{"model": "audio frame classifier", "dataset": "single English command words and digits, spoken by a formant synthesiser in many voices", "train_examples": 78125, "gain_aug_db": 6, "n_mels": 80, "hop_length": 160, "input": "log_mel", "spec_augment": true, "win_length": 512, "num_classes": 41, "output_stride": 2, "arch": "crnn", "norm": "batchnorm", "hidden_act": "hardswish", "depths": [1, 2, 2], "kernel_size": 3, "stem": "single", "widths": [128, 160, 192], "rnn_width": 192, "rnn": "gru", "bidirectional": false, "rnn_residual": false, "rnn_layers": 5, "optimizer": "soap", "beta2": 0.99, "learning_rate": 0.0047, "beta1": 0.9, "shampoo_beta": 0.99, "eps": 1e-08, "precondition_frequency": 10, "max_precond_dim": 512, "merge_dims": true, "one_sided": false, "adamw_lr_other_params": 0.00086, "max_grad_norm": 3.0, "magnitude_pruning": 0.3, "max_steps": 4000, "batch_size": 64, "epochs": 3.3, "lr_schedule": "cosine", "final_lr_fraction": 0.05, "warmup_steps": 80, "weight_decay": 0.2, "adamw_weight_decay_other_params": 0.05}
Rows from block 3 of a small audio frame classifier, named by matrix and row number. Each number is 128 + 24 x the weight over its row's rms, rounded and kept within 0 to 255. All counts start at 0. Numbers have three digits each.
After each channel's rows are labels from the 100 clips, of 14976, where the channel reaches its highest value: "responds to" is what is common among them; "loudest band" is the band of the loudest frequency at the time of the peak. Only what is clearly more common there than usual is listed. The data: single English command words and digits, spoken by a formant synthesiser in many voices.
# conv: width-3 conv (model.blocks.3.conv.weight, 192x160x3, each kernel summed), inputs 0-79

conv.169:117137124144142165141115085117093145121096192138120100101167145127118105129168141131146127134131128148101132096159078145075145120113140111088139133136075106166145142146184141157164162150127101138119117155128137109141090120136160153101122122
responds to: /ɛ/; /z/; /j/; /ɔ/
loudest band: 500 to 1000 Hz

conv.23:139088153106122130159171130152137128123105137116147153149125142134118120114112138138127145142153142095116150161149142113128157136114085129150104128125118127098181164110121115152107135129115084083107152105156134119145102145142084128134110137
responds to: /ʊ/; /ʃ/; word: push; word: search
loudest band: 2000 to 4000 Hz

conv.118:127105115136106126175139149119150131150128125112119106133088188128137138131112153107113135092125155133140089122125123166115132118163109122147141077104136138105132114133078131067109161121096155118135156136191157132155122188161086073091116121
responds to: /s/; /ɛ/; /j/; /k/
loudest band: 500 to 1000 Hz

conv.106:162146094103124099098132145128105111131162132127112138121125114110157140141112096115125129113138100079112118124145118145127139124108121121123139146146167131128124079105188091128102174138124121102106131168085087166054145145111187143132116102
responds to: /tʃ/; word: search; /i/; word: three
loudest band: 4000 to 8000 Hz

conv.29:130108150125118146157146189138125122120121097148122122132118138114131122123125119186129131116153104120101141117111121117136136122151158120149150164108128150147116133087107126125133176111141128115099104142158124156115085093142184070126128141
responds to: /t/; /s/; clipping; thin (high-pass)
loudest band: 4000 to 8000 Hz

conv.126:132121136107114086132146119160142142097144134114175160097159107152123181174159147112149085109178149121117139105159111130157106155147123112173149137151125126106118084148134128109117080126161171139113132138158100136137150124100158156161117146
responds to: /z/; /k/; /j/; clipping
loudest band: 250 to 500 Hz; 500 to 1000 Hz

conv.70:140125172118178136128129141077173142132106107123123128120160121150100114109109155073150149139128160147134139093146117142127128175120125145140071135128119123112148133120113208091072135123128117122129163115114156174124139165128099128107128156
responds to: /ɔ/; /l/; /k/; word: call
loudest band: 2000 to 4000 Hz

conv.63:157144129144176099167144069137110114102148092181116098093127091132112098107123094110141089154106128086114149128151142121115122127104116117160124125138146114129128135115130114088129120133122118193184085130168127128124130117121109149105137141
responds to: clipping; /ʊ/; /ʃ/; word: push
loudest band: 250 to 500 Hz

conv.48:140130128127108161147129102133121110129148126104158131140127118114144132121083141164128134161115110142121129105086137144117136115163109108142126111148144114164138144115159244147163176117109123074156127111125105122158140128107128140144143099
responds to: /ʊ/; /ʃ/; /p/; word: push
loudest band: 250 to 500 Hz

conv.100:140116173163165099167151148142129084109175122130125053142128132134160117115137127141100091128138099151127103146179153068147146129138099130152128145143167132109144101148151128189118145130105106127117124144105131170124108120160156138142156119
responds to: /s/; /j/; word: yes; word: cancel
loudest band: 4000 to 8000 Hz

conv.5:089131090126163099144146126151090136123150090141159157151118147076149159122142131133117128152131098117119124101129107126141131135095107133168112126173121099052082121140175111122149111162109132145150125134140110139136136114125114090099086127
responds to: clipping
loudest band: 250 to 500 Hz

conv.165:147116171166086116119161089114141093148128087120132100065095123107108129160121152147094183132115112086122133141090090113145106157133138110113114151130136131142102169097148105135112098139101123147120138136118102134128143128134136112110121083
responds to: /ɔ/; /g/; word: go; word: call
loudest band: 2000 to 4000 Hz

conv.109:140131165125144149128105118127184117134125147101140124128141148124128083136150178086147128105137167160130161104130124175138096144156098097116123154115128090159133135128094129137124128142121129111129097121108152128096101128110168119083127121
responds to: /ɔ/; /z/; /f/
loudest band: 500 to 1000 Hz

conv.105:183138123176116099144136161146150075112121101100114094098152128114128126188127151106074130145152108154138075087115139080148116149124187147145141138149134122109129126132126100152120134131123164095141103148139103135115129091128120074112124128
responds to: /ɝ/; /ʊ/; /ʃ/; word: push
loudest band: 250 to 500 Hz

conv.44:176133125100163103118115161118138063099127139122121122114153145161113126116093130117127144126117158133144103191159131114131118114139123119144114116140121152177119102133135170106103097156044128116128079111139122164115137113144109122102127121
responds to: /ɝ/; /v/
loudest band: 250 to 500 Hz

conv.135:120107143153145097092136129129128132135094115113107149129136123138133175114111133126120128148126131145124109112130164128127115124123160163144145093144129111144144122120131137173090113119121113128127216147093110102151129149123118143150164139
responds to: reverberation; clipping; /ɝ/; /m/
loudest band: 250 to 500 Hz

conv.176:111074119146135172143120165146135130119112156118107145115140123122106118131166077157157113164089141096143128114105148146099102090106142166127142106138131120122130128148118087110128143093165172104142103119132164129140137169101089087107133147
responds to: /p/; /ʊ/; /ʃ/; word: push
loudest band: 250 to 500 Hz

conv.55:139111081172128115109123122160119082151128147134131133112104131116126130095137128130131166109119100097131118126138162093188107116150171119083073106142148118121124143122128092128143084082081100144142138130123131128103133157133158078140152121
responds to: /ɹ/; /t/; /ɪ/; /i/
loudest band: 250 to 500 Hz

conv.188:124107114161149105136168139097117156128102127167128121109119189131105150142117116128153119114099137108133146150109110122101112068140160077108146121125111111120111092117086157140137104147172125134125132098134141121111113131149102147173123105
responds to: /s/; /k/; /ɛ/; /j/
loudest band: 4000 to 8000 Hz

conv.177:136135086127141149157196119102145128167123106153150144171147096076110134154123098146131148117117182108098159118146128142134119107098125163117118094126119093146135139137149176128078070147139142150135106120076101100133140143108122124141117153
responds to: /k/; clipping
loudest band: 250 to 500 Hz

conv.101:113118140141120128138114134148162097137124119133150109128140104124113137149120157114118104148101126121115150113116125121153181129123140127132148133075111124116145116161138114100124134161092136099111109156157108113164090192094164136165148115
responds to: /ɝ/
loudest band: 4000 to 8000 Hz

conv.117:142147108128133128119145089125099072133142093202130062101146134131139128116115095115154136126115160123133105146140127111141127114122138132181151151153108101153121082144099139178153125135098134099128102122108099088129149127148112109175143113
responds to: /p/; /ʊ/; /ʃ/; word: push
loudest band: 250 to 500 Hz

conv.115:120107150121160121130155158102115143130126089122126158133161123168120115126116122138149087104121176113140129141097135120136126104127154140101141118197124129164142118102117139143189178143157117142113179120129108146106107104117130153138128149
responds to: /s/; /p/; clipping
loudest band: 4000 to 8000 Hz

conv.142:141111079173150152148162167118124128097101137123102098158160077077113143151134088116084141127106106132141110102122142126138171113139132170145131094116132065137103136131141179142116140134177129135132086108138128131095131100108138154099092128
responds to: /p/; /ʊ/; /ʃ/; word: push
loudest band: 250 to 500 Hz

conv.116:194124124155155091135120150115077083134151114187138111107158156136115126107123139164128083132144115160106142153158141154098104142116143101133166126144131143116104134089134122159093149120117165113147141129135114129152138103169114151119117135
responds to: clipping; /ɛ/
loudest band: 250 to 500 Hz

conv.158:101121168161155120089106152128108126134111143134074136117127172126122117083166105112146113114136144139140151127179101096126092120158119111105166110152151174125140115090117156108152113109100118149123087108128132162090135091099128124092118134
responds to: clipping; /ɛ/
loudest band: 500 to 1000 Hz

conv.141:155098119215098114113128085164131148151128117104094120139116142130157157044177128105107151150121149144116104147146110133166135128121126145100132139150111124098125103109073133109159135146185108167125128109139123127135148134113082103106114134
responds to: /ɹ/; /i/; word: repeat; word: three
loudest band: 250 to 500 Hz

conv.85:062121128145094159104123113128115111088122134128128128132129108138083155130149176156167120147089140097096146126083142091115131133114128153074148100128119130131098170156143116065109136128138122175141123145113108117167124083114170108165165134
responds to: /ɹ/; /i/; /θ/; word: three
loudest band: 250 to 500 Hz

conv.112:113085117071119132113139075139140119128104128107145085105155131140127120133115101114159142128157143130140139093112072138107146146103126121186163126148115145112128108129124165133118141128182138115128082106127137114128116109098121174101128126
responds to: /z/; /j/; word: yes; word: pause
loudest band: 500 to 1000 Hz

conv.174:098141084094140102132127117116083148141110118093108116091128108170128122092119109096134164116152145083124107123175126108075135122169125093128153140182128165123096114139119122128136150146099131167149118144130144128111129088098113132114156103
responds to: /ɔ/; clipping
loudest band: 500 to 1000 Hz

conv.54:106109114138102124139161117103142127121206142072113121104115141167103088084162140194088130117134154113129092127104121140135156075162111127148157128161193179133114125141143099116128116136111122143153101128114106149125168154130158168123111151
responds to: clipping; /ɝ/; /d/
loudest band: 250 to 500 Hz

conv.96:126184128128154131105123145100137155111116149102142194067138118154114142143113091146087123129133135136104133110142138126124095106121114110105122126092161161184128129150153173076128114133114132149149128122104152152095128138167128122084107149
responds to: /ɑ/; clipping; /m/
loudest band: 1000 to 2000 Hz; 500 to 1000 Hz

conv.20:139128148142182182133117153139139081149130159141135134154134097112146128128138151145095128105133106107160087132126138128140096150119149129162127106138138075112075106101126135134119135094130106128147139094079127106151154123153112096118146128
responds to: /s/; /ɪ/; /k/; clipping
loudest band: 4000 to 8000 Hz

conv.0:127126121137086162138112108109090128122122151111127107113099114111116108076148142138100172126107182135096156182145088119174152129150105143148111098123129117134087146094132155141127104139108134134128122074151149130090143127087149098128157130
responds to: /t/; clipping
loudest band: 500 to 1000 Hz

conv.122:099117139109131138128140142135197144094109150178089117138130113149103150121120188114134117122128090158114134106084163130128099132132136103121117158171159165148142098161117123137128117140136180129114045093131125110128112101117130138170107120
responds to: /ɛ/; /s/; /z/; clipping
loudest band: 500 to 1000 Hz

conv.76:100159191138098125139115146149093142151115093143136131111115078146121144174137166124106126111130114150114123162130140121081146130098096187126101095114130169116135091096159132159101128126135106122132159086119112164084142159135127159128134145
responds to: /p/
loudest band: 500 to 1000 Hz

conv.56:135108155118136139128191147156105117157110127154156110136081116133093095097117111111148133118150136124163152101128147129136173130124112084103129159161143133098164145142178121130134097126136126104107082167117124124096162158110133119123145139
responds to: clipping
loudest band: 250 to 500 Hz

conv.49:112135163143135111104154118101096146114143116135121107138123130128159143141123133124105145119128150158162139107147146108131121070165124103148126116146128131082115106161159201166101130108125143099095136154096148100134172105132065090121143107
responds to: /ɹ/; /i/; /θ/; word: three
loudest band: 250 to 500 Hz

conv.92:133131093128149102165114102106124156154085114122092142108182182091128131146116124118137122125101143096142160112134140133110142120110158084130128174127102122072135125081143128101108122118117090131146126104148142144130129162128113135107144154
responds to: /ɹ/; /i/; /p/; /ɪ/
loudest band: 250 to 500 Hz

conv.36:165175151117104063105118141113160102103132115122139105105127136128136157134146138144124150119120134114132122118142115145106137108069107102143120166132151152122128141117148154092135073154108141115138140156151151198157104124130161104151134132
responds to: /ɑ/; /aʊ/; /d/
loudest band: 4000 to 8000 Hz

conv.38:088101131104159132172096186114110128118119107157124106137117212152120122122093077088178135104073114105145167139106114178118108162123101161092135121110128111126130125127143132128144157132125129128114132140159132136129128107118138101127148108
responds to: /k/; /s/; /æ/; /ɪ/
loudest band: 250 to 500 Hz

conv.157:128100088150101114082136098134080141139108153130132154155124106177100106146133135165106082130160123168117150146136109139108119128108117101151097104121133140115182132137196110137133122114121166126118084123131090145091107133126090142095148134
responds to: /ɛ/; clipping; /ə/
loudest band: 500 to 1000 Hz

conv.186:123104102173144121120128101225138100120115117146096095142110145160120127151123141106150135125142154104128128134096158163130149103122150116171118100115125122119112128113131086165132142104138064128124138129120114110105133142108130153136149141
responds to: /ɹ/; /i/; /p/; /ɪ/
loudest band: 250 to 500 Hz

conv.164:118129087129161164132140123140105113134122098150126155163128127126167135160171111173167132150095183147123093153110128114107144123143128172092137103105163098142082112125109087118115118156109147152122127076122113112130134153144129148160143169
responds to: /t/; /ɛ/; /eɪ/
loudest band: 250 to 500 Hz

conv.2:162125124114141136105108167099128137111169098114091103109102106114160161131112134129118142099128142123093119126164152160117121117130108089123117108146160105081064132151121092119165100189134107097157115124135138109110191142108145138125082157
responds to: mains hum; /ʊ/; /ʃ/; word: push
loudest band: 250 to 500 Hz

conv.160:099128113099150156119135115177121157150123142115107110136163136153132096065136118129130137120146124118133119108146090080183137105114190156123096128122098140140118138091127132136106129169141106123153152161116138123122128109131156152126149104
responds to: /s/; /ɝ/; /tʃ/; clipping
loudest band: 4000 to 8000 Hz

conv.83:137107146140087138119141129152133165119087131147176108094121152114128185144134142114139142165117112115116119133148134084105077133116115140176122147162132144166134114148136147093142152110136128115124095123132117165115158089187170133146126109
responds to: /oʊ/; /ɔ/; /k/; /g/
loudest band: 2000 to 4000 Hz

conv.86:081126132136171121106114143138142169129104120106131117141115132125159103144127176085128120093166101128125125155145106116111124123089124145103108138139142157151170108152169111137118116118128102134149094166128101126108100123141188113131142144
responds to: /ɛ/
loudest band: 250 to 500 Hz

conv.67:095102139137113113105126138107121108133105141136154129154114128128108142110133187138108110128103136115090137152115145102128113171117079109116115169131105101126196114113165086105160138101128182112108112151120097063157093157127079109134144146
responds to: mains hum; /ɑ/; /oʊ/
loudest band: 500 to 1000 Hz